Weights of a small contrastive audio-text model.
Training: 7400 steps, batches of 256.
Rows from block 2 of the audio encoder of a small contrastive audio-text model, named by matrix and row number. Each number is 200 + 20 x the weight over its row's rms, rounded and kept within 0 to 999. All counts start at 0.
After each channel's rows are labels from the 100 clips, of 14848, where the channel reaches its highest value: "responds to" is what is common among them. Only what is clearly more common there than usual is listed. The data: simulated sounds of rotating machines with and without faults. In brackets: how many of the 100.
# c30: last pointwise conv (encoder.blocks.2.c3.0.weight, 128x128x1), inputs 64-127

c30.70,203,192,199,208,216,169,215,203,194,211,177,184,237,198,200,188,215,180,198,205,228,206,183,205,199,210,191,179,205,181,231,211,213,180,160,198,202,154,199,197,203,172,191,222,198,204,212,238,198,184,224,192,213,169,193,232,159,195,170,172,224,163,209,179
responds to: piston engine (35)

c30.59,217,238,209,196,187,190,245,209,200,197,170,221,228,194,174,208,146,205,188,225,219,217,203,188,190,209,228,174,196,180,194,202,221,171,193,204,189,237,212,191,219,185,188,180,209,161,182,207,188,207,208,178,217,187,183,159,170,243,196,210,170,151,209,210
responds to: reverberation (100); text has "room" (100); text has "reverberant" (100); piston engine (55)

c30.106,198,210,183,186,204,180,210,195,148,174,216,171,213,199,198,176,222,206,182,236,170,237,189,220,200,205,193,150,211,178,191,221,237,178,195,218,220,235,189,172,198,183,215,189,173,211,186,158,189,205,199,170,181,235,179,167,169,214,189,178,172,183,180,203
responds to: reverberation (97); text has "room" (97); text has "reverberant" (97); piston engine (62)

c30.60,188,202,196,199,188,183,195,220,185,200,184,196,203,179,194,153,202,210,198,198,253,206,176,248,192,223,187,192,182,201,194,195,211,157,202,223,188,237,222,214,216,213,199,160,198,191,196,200,195,208,186,210,209,255,175,183,181,218,244,239,208,234,209,194
responds to: reverberation (98); text has "room" (98); text has "reverberant" (98); piston engine (55)

c30.117,183,217,209,179,192,192,253,223,205,207,205,187,192,159,207,170,233,238,234,229,203,196,191,188,159,193,228,211,203,194,191,189,166,186,199,209,165,229,212,213,174,201,207,184,246,209,184,179,163,178,196,192,195,232,184,227,208,200,183,219,229,231,165,190
responds to: electric motor (53)

c30.0,167,248,216,193,205,210,214,226,219,211,224,206,202,193,211,242,222,219,198,195,199,217,210,232,178,199,192,229,231,190,214,219,190,223,214,211,226,190,191,167,218,196,209,204,190,212,221,187,206,173,205,196,199,261,202,201,169,164,184,226,219,213,210,259
responds to: reverberation (97); text has "room" (97); text has "reverberant" (97); piston engine (50)

c30.124,197,204,204,169,206,152,179,213,209,263,207,198,238,179,188,216,196,183,197,204,202,222,238,202,187,206,182,179,169,194,212,222,181,185,227,209,186,205,184,182,218,200,168,192,278,212,198,216,194,179,201,199,174,219,211,216,225,153,176,187,178,205,183,194
responds to: piston engine (50)

c30.25,209,206,197,195,230,209,205,177,193,180,186,208,248,203,210,196,198,185,230,221,179,209,193,211,193,189,215,171,214,201,215,188,167,205,219,198,223,162,199,196,252,194,221,168,215,198,217,207,205,210,200,200,201,202,187,250,216,174,224,209,187,218,189,187
responds to: piston engine (42); electric motor (31)

c30.123,230,187,198,196,201,239,219,201,188,201,229,211,181,206,224,178,184,218,197,205,227,231,197,168,196,190,251,219,236,217,200,202,183,225,203,196,218,218,188,196,235,202,195,217,173,241,214,203,172,217,198,202,224,194,214,184,211,227,224,193,211,169,248,179
responds to: reverberation (84); text has "room" (84); text has "reverberant" (84); gearbox (50)

c30.72,212,199,166,218,223,202,167,202,177,226,222,226,188,182,229,160,198,200,185,166,178,180,219,171,207,180,238,228,174,206,205,212,208,192,213,209,183,232,191,186,206,197,221,222,166,218,249,195,166,220,212,187,207,230,197,168,188,209,207,182,219,192,180,190
responds to: reverberation (100); text has "room" (100); text has "reverberant" (100); piston engine (52)

c30.8,214,197,196,229,225,216,230,184,244,217,227,241,182,219,223,228,185,191,199,244,203,175,202,177,193,184,187,219,176,217,196,184,209,242,208,258,206,233,229,245,187,192,254,187,189,210,222,191,199,196,204,236,186,201,208,183,203,209,248,209,204,246,209,203
responds to: reverberation (94); text has "room" (94); text has "reverberant" (94); piston engine (43)

c30.34,181,214,182,193,193,193,191,203,188,223,232,206,205,218,200,223,167,184,175,212,157,216,211,184,201,172,231,208,209,227,183,202,176,227,208,198,207,189,194,201,216,236,216,222,191,176,196,240,196,197,229,184,186,246,199,195,165,204,211,213,181,239,192,243
responds to: reverberation (97); text has "room" (97); text has "reverberant" (97); piston engine (55)

c30.119,208,208,199,210,222,207,178,202,211,215,193,191,193,193,198,173,183,222,224,193,207,219,228,205,194,205,189,212,208,209,236,141,186,176,188,212,185,221,214,178,191,196,213,200,178,206,164,177,210,197,215,163,225,241,188,218,208,193,249,180,236,250,204,199
responds to: reverberation (81); text has "room" (81); text has "reverberant" (81); gearbox (41)

c30.27,205,216,197,203,191,228,227,211,205,182,245,230,180,221,202,177,178,240,198,285,202,208,206,203,173,211,194,208,192,245,197,209,194,211,186,195,190,250,233,211,177,182,201,200,201,207,237,195,206,188,233,197,198,225,192,163,236,169,196,215,225,242,208,161
responds to: reverberation (99); text has "room" (99); text has "reverberant" (99); piston engine (43)

c30.125,172,183,198,200,196,195,190,200,228,235,235,189,220,210,187,206,212,198,158,202,183,209,211,223,211,203,207,233,203,251,187,176,185,220,225,222,215,197,173,189,219,205,164,212,199,185,191,192,229,192,209,208,216,228,223,201,263,236,192,188,204,230,193,238
responds to: reverberation (91); text has "room" (91); text has "reverberant" (91); piston engine (37)

c30.37,160,174,193,187,201,218,200,208,174,208,188,198,196,215,219,228,195,224,193,189,197,201,212,201,186,185,165,169,189,213,210,205,172,204,206,167,201,164,197,212,199,180,204,215,186,181,165,224,216,196,205,187,193,214,198,219,191,171,213,185,216,221,206,212
responds to: electric motor (85); speed: slow (69)

c30.32,178,203,242,226,195,223,200,209,206,187,218,227,187,185,180,180,191,215,187,192,204,177,187,233,219,220,206,197,227,208,189,227,148,201,178,167,218,173,226,208,230,197,185,192,210,198,220,166,211,220,180,204,189,214,207,280,219,207,212,201,250,202,205,229
responds to: electric motor (46)

c30.104,177,229,191,172,225,197,197,180,187,223,196,209,221,203,179,212,197,208,171,204,244,197,246,182,188,201,217,207,186,188,188,222,213,205,219,198,164,184,275,160,191,194,216,188,192,247,203,208,210,202,199,233,180,183,178,227,179,204,230,161,210,242,174,215
responds to: electric motor (44)

c30.94,200,169,191,219,177,223,205,190,209,167,192,196,193,196,230,236,216,194,195,212,198,224,175,194,217,175,198,167,211,181,206,198,203,216,217,235,186,213,225,204,201,220,221,213,219,209,239,182,222,238,214,246,206,186,202,167,178,196,230,207,229,232,195,188
responds to: piston engine (61)

c30.78,214,191,203,220,181,208,211,192,222,194,225,233,208,170,146,201,152,222,200,211,205,185,228,242,171,186,170,222,218,208,199,197,166,216,179,231,216,190,182,196,235,186,183,227,180,207,198,203,186,181,210,178,222,169,215,198,192,204,210,205,195,171,190,186
responds to: reverberation (76); text has "room" (76); text has "reverberant" (76); gearbox (42)

c30.105,201,190,157,190,200,219,201,209,182,249,223,191,193,186,179,185,203,163,220,208,214,178,222,160,177,205,209,217,178,200,174,225,171,190,163,200,187,219,204,226,194,220,195,206,219,235,174,198,184,173,187,175,198,208,183,177,175,190,149,195,198,194,184,200
responds to: piston engine (58)

c30.53,228,211,208,171,170,227,231,203,171,197,183,213,198,198,200,210,194,198,197,227,197,211,196,198,232,224,175,193,197,172,209,185,212,192,187,206,174,243,196,198,158,193,193,203,187,214,205,226,167,204,171,186,179,179,206,213,209,250,191,167,184,201,220,249
responds to: reverberation (91); text has "room" (91); text has "reverberant" (91); piston engine (43)

c30.110,164,177,183,196,178,216,211,175,218,168,189,202,225,194,186,202,225,194,230,171,213,171,166,204,186,243,175,199,204,201,200,206,184,218,218,209,192,216,237,197,206,206,178,224,196,211,202,182,237,251,189,197,223,198,211,197,216,244,210,173,180,195,226,191
responds to: piston engine (42); muffled (low-pass) (36)

c30.4,249,211,200,225,235,211,190,201,200,215,215,210,236,227,163,204,179,227,194,211,193,190,247,184,169,199,197,221,187,165,218,153,234,212,198,200,147,226,206,189,195,188,184,199,249,200,186,198,182,168,196,190,190,192,216,236,216,173,157,194,198,194,197,212
responds to: piston engine (47)

c30.107,208,205,218,217,206,203,218,207,172,212,207,196,222,194,183,220,172,180,199,199,231,195,185,205,206,173,184,186,184,190,193,204,201,221,213,171,183,189,293,207,191,217,275,182,208,170,196,202,235,204,212,192,173,191,194,281,193,196,242,193,210,220,168,190
responds to: electric motor (71); speed: slow (66)

c30.28,198,197,255,198,211,169,221,191,187,171,234,188,217,180,214,196,198,218,220,181,244,258,200,212,215,196,217,236,201,168,209,245,201,174,244,232,225,224,185,150,177,199,194,231,214,222,200,209,196,197,221,206,174,229,207,151,194,213,182,204,231,172,177,230
responds to: reverberation (95); text has "room" (95); text has "reverberant" (95)

c30.36,217,173,195,199,216,242,238,178,174,179,185,210,192,250,250,199,216,200,186,214,174,179,180,219,195,203,199,199,177,165,170,215,193,206,207,180,195,197,183,200,194,230,218,198,197,222,199,229,185,171,260,164,203,172,201,209,185,196,201,189,198,197,226,200
responds to: reverberation (63); text has "room" (63); text has "reverberant" (63); gearbox (33)